Weights of a small self-supervised image encoder: adamw at rate 0.0027.
Rows from block 3 of a small self-supervised image encoder, named by matrix and row number. Rows with one number within an expert belong to one neuron, the router's apart. Each number is 128 + 24 x the weight over its row's rms, rounded and kept within 0 to 255. All counts start at 0. Numbers have three digits each. After the name is the row's rms in percent of the matrix's.
Before each expert's rows are labels from the 100 images, of 14976, where the router gives the expert most weight on average: "peak on" is the class under the peak. Only what is clearly more common there than usual is listed. The data: analogue clock faces. In brackets: how many of the 100.
# router: router (model.blocks.3.mlp.router.weight, 8x128), inputs 0-63
# gate: expert gate (model.blocks.3.mlp.gate, 8x64x128), inputs 0-63
# up: expert up (model.blocks.3.mlp.up, 8x64x128), inputs 0-63
# down: expert down (model.blocks.3.mlp.down, 8x128x64, transposed), outputs 0-63

# expert 6
peak on: case (28)
router.6 099:136156108128113130064105167117135096166098088109107121119125115122155081072138123159124079169122134129127111150156139122112117116131162129164152131112141136118080149123152133153098124110134133
gate.3 110:132099130100146117129100152141081113160096122164124134092149110069131152161101152175120122131116139145106127133145092135121116108122117173147098166126129088077127084120136159157139111107142109
up.3 104:108154103161127164139161123142172133049166144147157106148117153172130132119144136087131149108161106120140130133123122121126119112129126136113146091120119162183158134118120102097111138143155132
down.3 109:132170144156155137121144142128142131181095128148130122109142111073142160137137164143146125095136122124131139129122077132076105131096123171115139168113106126120181110140127138126156082130134118
gate.4 114:122110137120144128138111117135120166139172156143120132120156177075131131125112111110121191132086100164115114150041102160131127149163118144153099157097153107097129131135091107124107143120123075
up.4 114:143110087157134126130141107122139115081131116136121108146122139144106135131170103134118097120125135102128142176064189082115132124137109165115111130150126123155136141117146133114137123134136129
down.4 114:126134151133124103101106126090115119113054099155129124132140119135167104131119118114116126137141147171137144115184103134087146129087155074128093156149143076097132131099127151090138134137137112
gate.5 080:118159153128092136150190102166087114152136171142107126070139142131130130132095092141118170097136111130106156116121134147125159129111142116135158114131125127144140091154134151086169110114129111
up.5 080:094106160169159118137100130114087147105177124145156169148101167113113116110183140120120154122134106130122107090114127162136145117140143142125131136128122076122152134129141104189086124125125114
down.5 085:124100171201124135127116110093117123115156117135148181143098201134097104120128140139088105121130132127111092138087106127168128120096127155110088156133075087114144106132113102131101072114138136
gate.6 113:109149121145125145182128086140088148155195169151114139118126162098100140156142103110122172087104109120111137129057133167113087133152120159136136148132132116142173127166097092115118138141120099
up.6 117:147117168135127124130157108142142149098177124144112113125138154127113143106098137126112167137108144158133117148041130119108135176128108161129108136140154076117126117133105118105118136106108085
down.6 112:123144103168183119104134107106137148138047138140132118141161104142161142139104187125133121169159131122112163142181131117097125065110132073136114128129103166116112143122184151137149116116123152
gate.7 105:140130118137130157148171109120110135119178125155087081120143126119086160145145091141113143113114099117109134113023150148118113114141116177133111133100142125140156125118121122101118128144125096
up.7 108:105113145138126114123141104124129147115131126119129148169099165128123132084129131121119149159115122140130124165080142129117168153112127092116080129100137086121100129142105129156076139100082123
down.7 107:138082154166146109109122113105131130120075096100131173132117140133110107122129118091078119145142132132118111109153118137158127095123119096126057111132165111118079145132111130106093130126085141
gate.8 081:115101119123137131130113148179164116124123168130131109112154119124123131131142165139132164156170111132153108148161142113116133139124138200099122131120160122133085065142117155126109127095136073
up.8 087:158118105143137156121128120115106154087146108141127173151130171184077143098136070101127130085169136133154148105096142152133099122128120078123150095145143122139177166116163112122127118152139139
down.8 091:114102106146159178112119141153141121160131142147126086136160116120140153135135130159155125111110125097148142075118062113068125131150157143154159110150167137145194128109174130127115137108156090
gate.9 123:133132127125103117138127127139147140088111139113120124095160101141147134175098128107125127100134158131103150160147124133137124133130131115137106103123131175113127130101102135106151141130140143
up.9 135:140125116107129098096092162110106094148139070121127142157126157128119091089152099129130103171113123122128097116118139140115100155113140128137109120105154102126083134146128130162059140093106120
down.9 122:119119151104113119151138133146135138082143146085126174118135141165044144135129084076089150127158122128133149135125157135146153120119138172140126078121139159136135127134116124128145138135136133
gate.10 082:125088122114144172152144122168125125114129128159119127139134145137092178143145107094116143122165102120161132095068112136157112129116101138124089090117147121158114119133135119072114111148141078
up.10 079:115143118140137133131112124141141137117129119142149157196119170130127152092154137087118126159091117151116129147086118130092132135077116117119081109134119091125101120131111124171101149116124125
down.10 085:137090171211161101121127111095118130092089138118146149113174150138114136116142162084141126130147124131122103128095107132161132078109109117111077163141114102132107152123126118111102142136099156
gate.11 125:105134165122130125123121078125127157137168141119102109139111164090123123113117131125124230124106107163113125117041131165116135163135120126148126145120165096141121136173113112137108154121094099
up.11 114:139084129133113156170141118150102145108151150156111133089167123120080151137125150137117193091157136128147138121088142120133126111119122140131074132143088110090171105117129118107153145157141122
down.11 107:126158073112131134090138161123132112121102141133110118124121136164110147129119033138111125136163119146135115109194138126135144115124148146126148135131133141134095153144125120158133119124116104
gate.12 097:101087148131154139160126112145167125145128160122152138134117116084141143160145161137112162155135134144156103112142112115088129107110112153118124154124112115123160100141129112159120121109141119
up.12 087:112137108166140139127157124117151144068167128156159123151110149165101144109171143116131138099121104120121146145124141138139088131135123141095096126091147124151121150107127140106107093146124142
down.12 099:120138168173168125133130120095130133164124110159113120116144161038131120143127192160154141124102124093127095145126085134126143121145134093121140151106104110142137122124110121118129098135097153
gate.13 133:084131131115142165156158133142192114085144165142150163119117166122094126126179111098131155129131112159156135139111154115146155118121133116131151167137099124152127140144144093109137142135122125
up.13 109:124137147115138102091099115106119139190148100135113126156089140100133107082118122136122124164126152145120103113091131162122115167134099123134115139112132086110085137158105135147103120102120117
down.13 127:126146163152139149113133112129123144093115156098148181134114145159070126138116127104115141140143125113145160142139171119164149095157146142134115060115132160118127149111120125101156148127135156
gate.14 114:096135134125130142179141096143076133162169174107113134128118144098101148153138129122115192075128114130121144143100138161145141127128139156150130142151107125121183103145122118101140142139118104
up.14 105:124158104120153139112099160107110109192121124117132094121117109132163111107152152145139137148125114129106094078165121116134081086130148155127150156113134141128139101123148159153128121103163156
down.14 107:130150160133128196160112121137125136167201150127123118123099135115089145118134161185190130076104117116117138161086131115071122145152148189124152128128140126136182135126123114126157142130136115
gate.15 106:142149114143118127145123122131177126135101143111117113107130092140147142196096138152119113114084159139112162141155118117148141117144121100144139155131105164086148137106128160107165117141150147
up.15 098:116114119126145127097104152126136101122124093099137154204115156129110110082159139118123106162107130137144124151105133119089123126121161083151121105099108116120103153140142123197066146097096130
down.15 109:123121156174120103127128125100130132125119122096122147118130142122097134109137079098115122139157120129109120119111168125132163125104112157131123073124120127125131100136099104137096102141128145
gate.16 118:128146123130128135192146110138133118143154166130105102106134119124115159201139121128125165079100116121115154124091137154125096111126115161146139157126108135125190106116117123098138131137132112
up.16 133:139163089093113143099092154104112099193134129130113141118132125138136089105155097143139116114146092106101107101172142137119098108138164137125140108133144154148110119153151143150106143117137110
down.16 125:126167123070093141165129150161113123137166144150133119123101103104114145131135112189163138093133127136134177143142111124125113148137117173126188147126124135139190108119121123134203145136131116
gate.17 090:109147147113132092130162084131092142167131144134130143119127119152147123162084112106116152098138106114109136109119143136176127114115106141119137160134103147137137133115146167083186155139125143
up.17 082:106106140174159122130125136123106148163134145110141114103132137110127131099142205124134152155132124139146099080110128142120117122093129123139127189103157086124116129117119131171126101140096152
down.17 084:121103160171099168132138114099115133150169125110130099131130156100111137118133137168137090111121128137113118123100113124078141119108145164128091080125110136117143102129102118118101117132111130

# expert 5
peak on: backdrop (100)
router.5 092:138122086134123167134106151179142109139111106120101127081124107119125128136095133158125139131139142143101134163126154124090128108119148113151120131106131119077137068122142140110118146125117131
gate.3 141:131143091134153144157113113151122116149132135128113122118095148115120177134158163144131162126121093149164138165149148090111082101136100125108107085122107129100138106118123086144119137161117181
up.3 140:126118171130096111094143122090128149109128121129119129155171098138123082121111092115126097139150164110092129109117113168142171145130169134149146175124140131149127159132136157111136118098131083
down.3 127:126103110141157124121127135127120128126143129130127117111172161122083127134118129051125135140151112155125126138086138123169141162150113136116173126101111100144183113140086142137143127103111110
gate.4 076:103147139134149087138143112124148096106111141122132079125127150138122129078172125121111126128147106111163128109091155104144146143142106158133106122144136145148083161118152127157155111122157113
up.4 099:141085099103146143140116129151129137143108127129130122136133144120121143154128121122134142111213130130131116138102160136140121147141074155084089093156092113119153086121121149127151118116136091
down.4 094:123095085122062103117131137131134138150136143142126092125127174145157134120123124096098129136133127128116139132110084136176127143127095154122093168131100125132106160125090125127135129126099128
gate.5 120:118115101111114121104105071117128157148134087116129147187097116162134090119133105111122116153091132127127134175121136125131139175162120101135127152113126142155130156134086109117147129125137152
up.5 105:122186171156120128128160144144126128109124150127100137092142135101133133104137114145124128147160120155133116115146138108131137073134177124140151076128148109086135115115179127133134121143128145
down.5 117:130165134104201176153121136150119129160133140103118113139080131097145163127131125160109141154149116113130147154099157129118141142177134209141156089117166118133122058136128137130144104124113123
gate.6 074:144142130139113126074127115146094098133127107103108141152131146100118120054125131140121153155155104138134096138159161144107154133124167119171134054133141146133103134145153102098115172112128112
up.6 071:116137111163151091132113132124177166094127134154131137129113116170133156160129139117133082110102162122132137165141142091132133092163123139110118190120150137125142147108125140118173130177151168
down.6 075:126142107113141150111117128094136130159141111136122132127082117103126133129118067150129139103140132115117138110110173127102126137067124219139118086140136149122172103112148124130121107126154141
gate.7 139:141154152133149090116135125142140126125119094115103124125149143116106161096169128117128131180100127147152131161128154105102120071122141124129126126094124076104125123110144132136121151121133161
up.7 128:093183123152116125142158095076147164113116160134124124129089127144166099116147134152117126110102132131120141134129141133146150125176135131149120159118113184115113158138139108141151104136117144
down.7 131:137138121107203091143114111118140145149129127085127140152112119097139164129114203099138135138102118129132156157139183145105135134112125158130124125119119120114168124128097140144138160141115134
gate.8 093:133141141139115086112127097128110132136131126121168107141120129168152136132122138108116088122130114114165140087136091139161143164137102151132148118156101136150090185115113139131175105144160120
up.8 107:151089085124154159097117144111125156143098113117133122142138140120115155144127147125130138109206125121141116104122156143131124135142074142074098087151094120124154097124129142118135109112145113
down.8 100:127099096138065120103114142141129123139090137165131110127107138154195125126122085121129118150134126108118119124107049129148125129128119121135097155138128124127116162127109127121117136127113111
gate.9 074:114153113130153133149117091166149123144166131109108138136085153100100136127162102133129162128121102171150138152083152107118109094146150110114101130123150114086140109138142101120114145139119147
up.9 069:144123149150098149107126122146144092109105105123133120115145111149162088118114120159139053131160150136108111111137109117136164123081152152197136134160148144141122139087162147089120091144145111
down.9 067:126116075135158108078127133131115122140084112125131140128175151108144130138120128061131134172172119135136126131072095126135137108125116111113101102108116130134155078139093145133094126099097132
gate.10 116:137149105130160135128131121069138176142113116100087132153132124108116138114158141143126146184135141161140128134127164128109104048118131138081113176082106097071163124094145135127137113106116187
up.10 132:150115106122151132132097138127123141144136108082115148107139115098089142120143118146142154181137136169135131124119147152099120078107143125105098173089142067073164102108113144100113117090105145
down.10 109:129116150170075135157130142106118115123174156128131123119126111201112113122141126196148132124106143115134143066135123120148124120107149101134133164139121124132111155128155123132083115120147135
gate.11 072:100147117114114138132155118164126156144089149113149140150140136124097112090154127149109170184136097122149153113149148134121101101152106121066104124127119152099120123118100122126131075149142161
up.11 082:136130145131107125099152122112174120151138171126148138119164111146107083128121132147113139140098122110125138116123138156157081160080105123111173179130160090137124136114089148102136062136125146
down.11 082:121164136105107166129130137152128129103099100169128151125121105119148152128132092162122131178149123128135110122153045138067124085129170104134111076131144107128134098120131126122138136117146108
gate.12 061:152156175109163157089102141146155127181143118091146128164115142111113166110121182101121115151076114131143129133062136105100119111047113138133164113135153068135111123120134122139116107117118153
up.12 064:141170134135137112152118109131124120163109121123141117078099143146133168143134146158132086097130137129124128087095138145128130106104111161127199186146122083130146128085154150101164094129147123
down.12 070:125162164090139161075134127135115126122114092110129120125100139084150093129123181123152114100134134137127123092105101144069134080118140102121140062145138126122190096125157120134125122130127136
gate.13 137:098128100142161136145134121101119175112130135138128126153147141112110170147162169136121159155123114149157129148135121114137092085161131134103071149081107125090133139110141066143093111145117201
up.13 116:124134144164113126104142099066141154104137131143090118128171115152107119088160132140114106151111164142150121141139137108133131118152171142129105158082119145115122181127156090122133141154147166
down.13 113:137125182129180161156127113085130129063115101164121164114138102122096088141127134101178120145166131104137116079155129122120121130151169063129142087135142144127179146123148137131158122132160123
gate.14 088:121139136162135094115106086108133107135124118151117098211113132145158113136148130142119111164096116130144116145130128121115109116158147135129146163136105126142094187130123131165142098131153134
up.14 105:149101078137164142108086123127126148143113124132103124181128141122141155157146133121138141130189130148134120139108168138122096119179074162066099107136074103114148099118129137142133124106145118
down.14 097:124098098125066095102129133126122124148122131140133105126126148151179122122127114097102117156124131127116114147105090135179126154141106173125121183130095107131126159124075124133116153126123118
gate.15 040:104099119115133081131145126083108096103125133184120091125130114141153097129137127106108122161119120117099101099148148138140117136089090106125104176133124136139100137149114104177127082138157146
up.15 041:143134144142118183142123113141135150126144162111123155163130111121103131132115103173129153117115113124124136157102121128105128121112204133129140106134151135129157128146153139115128124138110087
down.15 060:130166105107090178093134132149135121151118112143125124131107118033189142129128098121076126126156134119127101102129135127082130061133116159125082128130139171131140119125158120130096093127141121
gate.16 116:129153171124104144102144095096149127134143124131126095120129125165151121093129146135123138096108122125125125096119101148142138176109101150135164126159124141177108171132120077136145132130149122
up.16 124:113139156154129115117157058100144148117128126134148128143149136143118128135139152113111104139095127107147122119154075122135115147128156120143133150097138132159111181128128089126130093163136181
down.16 117:139170151132180152138129122100129127110088110159133183122109098099123093137128102162166129169130134127143118101124127122095116091107168075123142114138147138131175092129145133123137128136187127
gate.17 133:147095106102132123105124151154120103124113142124149130120161136124127165145107150065127124108186128122117112073136103131119151165129101143121122064174111142149122101141134138127137148105155073
up.17 126:141101106090145115107127158144116105123107140119154136123163138115131159145106152075127124121188128123112112065137099134122154149114111133129119088162114128131129094137144155129141149095148068
down.17 112:133161183112171145135128133123118148084135109116123152121121114117070119140129155120173142120109115143141134132127160139080109149124133085128156090113131108127151092124123117127154130141139129

# expert 7
peak on: backdrop (90)
router.7 099:123154144149115150174110118137149127132182162132087110094117138101126131166149138161127181102094111123122142159091160133113135129135130151158152170140118115137180149138130076105133143135123118
gate.3 099:127140128114134120054150119145129110165068107088125138132160116151123105082107108096122060148144126125124122143183106128145130134131146119138122104129167154126038108113144160134127129147135124
up.3 082:136186129110111139138081136122153163165151132141114137110104134133116146165131099154139085102116121118126112081113111176131083114156093161135159163133127128147154153126082109110155123132139133
down.3 093:133150129068101088115122123170123127155129112142121141141141138151131112122119074197147118125152142155126169129173111135155132171164162176133173139127152076127126103128147148126153142128186097
gate.4 107:143132090107141127070131151116077116154065071123130141149138118154155090125144107106128039145139139119117120143218116131149117127125140110122127100122130154130085134088140135154123124130149136
up.4 105:143161127108125115147082122114102130173153109143098119121118144113114146160139133174132145104142110108117121077076132181142104100142107155135121159113119095140160143119121120127122135114134111
down.4 085:130177113034111116090141126168127128161080090109133132134109120171154120121129080181157124122160126169125184169146122137119125145129158166139143107121120112133120110146125128142152114125152094
gate.5 066:111137113120124094108171130137106141157113125106089134113128109096115121130165110150123116151111167163150101161144118125149131137158130148130111113109128104072152074113056125140129102117102108
up.5 067:118100134147132141149073143109116095123113110133172118139142130125153147189091160131130147107178113104127136091145099115139147082121160120112138153141114135130142128088149117139133127120155138
down.5 080:122133100147121152113120123145125125146130101106142109126142116162109106124127005192084120078162148129138145082162115125121123132085112101132114079127154096126103120129117122123147146121115117
gate.6 116:124109132098159116113124148137149166110095132131153122142134129113148151127104160086111118175121164164160122103126078122134102152113111134094112126096127114080101098102095144192130115117111139
up.6 099:148099111115122089134097188162121092119137132165126148069125142122117141151109124108136114109143122133126105074090124118123145121131128149150080142105141090123143098122113143179117199115123110
down.6 108:122163171160168104102127131109137134112108108121120142135115149174163082125119096141120116152147120135106126130079141124046126144153177107133125073123137110133101101141143128134125127111176117
gate.7 114:145139112112139136043131142124120098177074120090110120140147106149150088087132098113131084156141125121118139134209134135154107137101141102127134111121138166133048126124145140140122121125136124
up.7 129:112073147135140101110171109139117117107117131117156132157149127112131116080107169100117161168128145152145110135142120113123157161099153113127091112117158095104081105134132148152097118120105117
down.7 112:130070131202139130146100139099126134098127134116126134126151139112118140145140151057118124119111103114133087105097130115097118113109104061132063125140127165126115167121132115115112097134090140
gate.8 125:157107118079141131101111108129121164160094095123135166153126138183119132150137064048121065135113121116145126125110081128135095169130084122101119129110145127140102139109097137136152090157129137
up.8 131:117183135136130134155094105123156145160159134111123123149097148135100155161150129188140141117112091100128134134084135159123112089154113143117154150142127125161172129128117127087136129132110118
down.8 124:145134139054123115111123120144124132138126116160133170135116153158113143123116073159160139106133127134144170113148055143162122159123105135139166122137153079131136118123095137124146155137175115
gate.9 081:140153119099122124102143113148125162107054086094110150142159089170115124128142109085126064119145147135139118164159115101119160148148123115062158089127118158144101129096122137128165146146150145
up.9 092:097124103164146124115172133124142126084112146119170145150112141183125110149136111109134072132128126125136113148184130068143126123138138112122134118132159169135094137113145144107150127152125154
down.9 092:127094115117142123122135149124123134089195142139138121139128164076085088136123116099089141148098135089141062093133142116121135118125109132141088150130116089139113143137134128124098136128155126
gate.10 091:154145120120140140127107096138064124176144118157127127127128151099115134134156144101120168092136118112128134099156135178177089165152107176110155149151071140138126157144110098133123119132123073
up.10 083:155134118124149126130102093133066129161149116172118126130126150102109127150153136097120170089138124118127133111141141181186075162153108170110137155138073125130132154144102105131115125145116081
down.10 089:124079105154121121144135139099128130090160128133114109145134080115137094111117152093176131162103133110109065068121138122072126139133169108145119166100153122123145126138146137112093115143092163
gate.11 116:143134099107140121066135150117101106172068094107121127136151101153156096121130114116126041153138141124121137126221118138152107133120136100124128106115132150125074123092134148150121120145148147
up.11 119:134170139121112136154080130111127128157169132146095127107108152114108136160141116172138140092131097104109115093074143169133110100141116141139138155129121110152171154134121106112124143121125119
down.11 103:138177110038095114095148119157130124162083102124127138125118108163154133119130099200172122129170132162135179164176115135141128135142165166131155119113133113132131113139126131136155134121162114
gate.12 072:154100082107132113129109142114114132163112129131111152140141116172130121147146068108128100134135127113143119070148144088126121145147108141059101126119111177145134139113192131126149140124168117
up.12 077:119156124121119162128097096099162152158140151121155118166102139151113111143134124106132133131117110124139094145167142137126094145129117113088200166142153153159117141140097111093144076156109149
down.12 092:133127082080114097118120134147134127174132098133138179132150151126107110128131109121127131141141143109146094071173112130199133171127107164135184146123142126135119153133151133128131131129135129
gate.13 106:135128095111133113081107123150106121204103125103126155143124115144147104082119130103115123166119132133124128121150144163109112148107140114143124137113143132122036120132122170148121123118145103
up.13 108:100156135123151118128121127162088158133122116169141146137117144142089179162119130119130148133130116124145119154103131114120142096158093143078120162136116117128143117116112159141158164130129113
down.13 115:114141143088172109083122122127136136157104077138125137136102132126131107135124102090093133139083128112123078055123053141110144151152050141127140154130144113136078116138089134138093169115146111
gate.14 081:154117146126147056126131092125099145146125116144127158091101118136150144156130099120125129130091138156109141098083131157141178154126119160136124165116121092117131089147094140131123108144116129
up.14 083:157139139128153066128145106114101156175136111130117140094113106134131150140153100121127128154079137156119150097074149144129179146132117164137112164106113074110132085133092146134127110149117145
down.14 089:132082125151152146128107129092127133094186110138129077121167135113144082123136160094179160140097149136125088070094151107102101175109159147122110172124132144132135153144146151137117147136058128
gate.15 084:145139100146095154098154126184147111116063138117132134126153082137157143120123138119129067139130164156145151175166102112130102128147135146111156101127108151123091125101127113126156104141173138
up.15 077:130177149088115150107128099156112149192141137140118149105139131114082124098137104115113153123111125170146132138112140150154126169137120161108137130159127078120128122142140102136143138147122095
down.15 094:123134149131119111085129121103136122163076089113124108145117114148161201128136128131131117137116133162145141135140123127153115135160106146121213153143121102134111129153069103135135164132145102
gate.16 097:120165140110118129102126091141156149119123103094127202154117158151138105096163070085132109110109123118127122167118132148124179163149137127124146092151152150163091121144123103097105140138108090
up.16 100:113122120113129109108166119122154103131137136104117144145120138107096085084172107123122142164124121142140106097124159149109153182115144115137144120111138118149094119182123123120101140130104118
down.16 083:123117103244153152117119139138131123150115122113136093136112126084150151145134173128119116149137128135160084137143133142093131138138123128124128101129146159133136104130155143126153184127145155
gate.17 085:130128057111137126096142141145117118134079092120131144160100125123157107132150148116119096155144159131138131136180099130143118121147145127101151126077119132123109154103134136175100118094121129
up.17 094:068134122140136135124169106147104136100116145113176119136132119134096163133128155112122160148113109159145123163148141086143157123142132128076115134143087145111136122125133142133139152077122112
down.17 097:122093142143172124113149133110140142123119102136122154121112123116142140141111109085081130160054115104123087077099077116139153137149074118123123171141174100131088130128112126141067141127081126

# expert 3
peak on: backdrop (99)
router.3 121:123113112140075103144133132124114083113083132132086111087120084135127114165079132140117074127119140116107123138143124110121134098133138107130101144108136121099124154099127133105122137143116134
gate.3 057:121156128125125146153100130156133106234170150119131137115111147095138135137153143170111158099120111116123128123116139136118124121132148121152167152119100107131171137140157115149122121117127128
up.3 035:115133112135130125151119131171110124177181150158148127093131151098133140135119163158112196117119124119131117098099128159142137121093146138168140165114131077111128160139121117143103126115120101
down.3 059:129103136108128114094129126103128130158193147147133138129092136144095129139126066149127127135096132129115131157077127129172124161122144158124133174132131125134131137119128121126098095123124127
gate.4 056:130138150109156125114206077090126167060112139133147140134150126153125113094130113085129173134113143138120143131099102126154147134105132121121104136126142158138126141144112143137134129132103130
up.4 053:119159109139116138120114171163105095209105124151124128129120132113127125131149139182129078142140113131149110106165168122133099113134128144104150120137122113117141098129135144164104111122130112
down.4 063:122132148195131101059133124099128123114098107128135102115130124136108123137129120094144131133139131123123140110104158120114131117118151087124129135123124122133056148134150135128176090138120134
gate.5 095:138157084131133136120104175149129087211091125123159123147118141137117137132158142159131057113151111099162118097127167128116114104106129132121144146134122127151138147131151148144121108122141134
up.5 063:110110125112140129101129167133106110100092111132190135166131147133136133092140146100140112140137129123137134105120113141156135116071119140145108143121138157131100148132139119126104115133128124
down.5 083:131135155205181139126123119100125130092117134135136115129178119151094140135124103098117126126129130127135136099130080125099120122135166093121127104126138147128129137128155130118110099131128127
gate.6 015:120123100118122184141101148171120109103152129104099104108144143119096126120119157134137095112163162136191159105119143097110118139140112164076131079149122109131098112092159101120154128081124125
up.6 012:139110117125121166098148139131128095092115125148140133155151132135108150070141141160151085074170121119173141096104112113128078125146143168128131104144129125099089124116172112128089129154143160
down.6 051:125137116210074112057133129121131138147032112121131094136090109136181152135126106137125123125133129125130126136171137138152124112126131104136104109130119129122109135116126123125079128117115134
gate.7 050:117107156129122108139135106096132156030127138119114120111128116134128125143123116070148145104129128133101129176120114123120151140151129108139112101134123166151131137128126116089167148134129137
up.7 032:127123147133119121136095115117138138091154140102113104096148120135119124161113123104144150064145130127104133179100123119110161134171120122151144105134112142155149127125144116076170134133141145
down.7 050:128115155228116135120123121132134125109156124126125113126125139131074128117134093104178133131119133124144134161126101124082122132140137101128124103116130110129106143140131117118079086142131136
gate.8 064:125141101115134117105106172135115091177091117130160133151123153143106124137138144147144041120141112107149126074140160135125137114056130134144122152136141131147097168136163148144119130125119122
up.8 047:123118118105139133125111163120118112143101130126173137181135148152095129115150122123132104134133094105138126100130145131123143109073143143148112145145145142161129141142147134121110120129133105
down.8 062:125104143238183136151132116116127140132073154134135115138159100129116154127119107121128133131120125128141131086170070128101120125140155120122098125121133134128185111126131134124081110126126133
gate.9 062:115110157128130126126160072111136167065154131123079127113134102116138136125112121115123191150115133156082123154129091126142127144164137126123104113120136127104117096129089116119128157142113120
up.9 040:136137151138119131145124090107146143155182143125075124098127098099125133139120119140115171146122141141108130150132100129121129136179134117116158118129116101117172106124098126128138135128131145
down.9 055:119139143213180137132125126112136141117097129130137108133160108145110150117118099111079109130137131130144137114180083131087124123127151148130097104130122146123135133140137131124072128120127126
gate.10 031:118150110110146118134149146153109096126094124121172143168119156154120127074144127105124099095131121112157129094117163142124127118105138130142126125130131134142090139141169146129114135133139116
up.10 032:140134104135131137117111171156110086199115118127166144141116156136122135111145134160117064112145122107177129078122172128118117105091131125130156140136121119140114130119150129146107097121149126
down.10 039:138122124255130136112117124114131134148074113104138104123124115134111142122129090125079124131126132119139142134184120133105131129118137135148099117124143136125131140123122123120071112130105134
gate.11 032:062114150148147171110141108091111170091173140125147131162121117134108132139112153112121112107108129114120127126142094131142113119135128137135084129118103167119084130142093105120094121150111149
up.11 033:106098112125167152127099123118127127205124136118126107163131122122108145185132156173086076116134107101151127091120133102110136135121124153127140161143124128122064132114129150148126106137139159
down.11 045:131134128253086131077142137139129129152035126122150116119116110119185166113111138109176135137152124127132140113162130126133134112131096125145076103135125123134126117128132142123129106128121132
gate.12 034:136120106106132120128095142111118109198185125148135147153137134125096106150142148139125127149113135124146119063120151128136104123084134134143129157119153097121100121143150135156094107126116088
up.12 036:126156119117115144132103149164124103229167129127138119137119133117130111084148127152119148111127111121132137081129155149118128127090150128162160132130130109156120151142159121143108120118134125
down.12 045:128108126157126131115121128116129145173183117128130144124091114121110110136123081155142120142106129139128115131111106122135134176130166165132119161135124119131149129128117120139077108129131125
gate.13 042:114117152131132101142133078106155167102145140124084123108131101109134126157100128138123181156107144151087133170113095129147119140159116118123113131107132104107132096123064129121133147137119137
up.13 032:117104151137130112136134082097145157112181122124086120106135103124131133158106108135127187178108144150101132167128094128141117134165107119115122151118122089092155096127058139132134131145120129
down.13 049:128132113227115124111129119114124142150062130112134091129132090118120141130133094141069118122145127140135123138206108139116124115120134146129082095128133124131124125123141128138046135131128130
gate.14 024:131171107125120135130104135145097102173151122145101144150127157119132114125142165133098093099116120122087103141107146171129069112087149138148140138114128096134096186151122125171127147134114104
up.14 024:124171111111132148127087134161097089219149133148115125157128161112144122136142148178100102094119112111102113156104171153132103108099115135151147136118124093134111170151140125160140124134134113
down.14 034:122094137170092103097129124112100126164116127116143115106115127117125126113127069132120138146126145126133151137152151114155149130137126130125122145122120131123146141119130144128099094128134152
gate.15 027:127141144113119104111131107100151133111140148121076129121122107100176122169099125129109170132095154137070121194115099138161119128143106147141105152123137126093083126119099126139130128151119145
up.15 022:090126158147112114145111112116144151152165146125102124105137122094101136158111136125110182182082131141115123197168077127132132154154101128104131152133123101110169126128056124126119124142116172
down.15 051:121121126226095112102135132130134137141028111112132097123093097133165129128116091138115122138135119135137150124190135125138130101123122104122089096121123128124129137119122137124089110121126125
gate.16 109:141150138124108128151105140135130114198152157122118121092120136120130121117139128138125164077135122111105135130125153136120139120130152120155180131138108140152168157120173127124137124116136129
up.16 064:129100103127155108136101108116141113180220129139119134150131143129108114143123130141118172131115129118132121076093146151133126147097120145135118189127170076142070129135129139131109111129113086
down.16 091:132103137029093140103123133125131128165186136134127133124118134110146113123128103149104130153102125132130121116082129131167123167140168173126138147128127116133129126130130132132101119127122123
gate.17 064:132141112130129147113098169158127081211111121113172129158125139131126122133142151152120069130154111112159121084141156132118120113095130140141157139138122122151137141129159136149123102122143132
up.17 040:112121114111132152110137158131109116132094116140166132172124144135132115098131143117120083124143125120151124082126127137134131125078148141150118132131148161144093143125153126154100131135130118
down.17 050:135134142232161137120122135112127132113104113126123118128143129144086135130129088101115137133136124133141136112134097118118124126127182126127100119130140122127125135136150130126093112135121136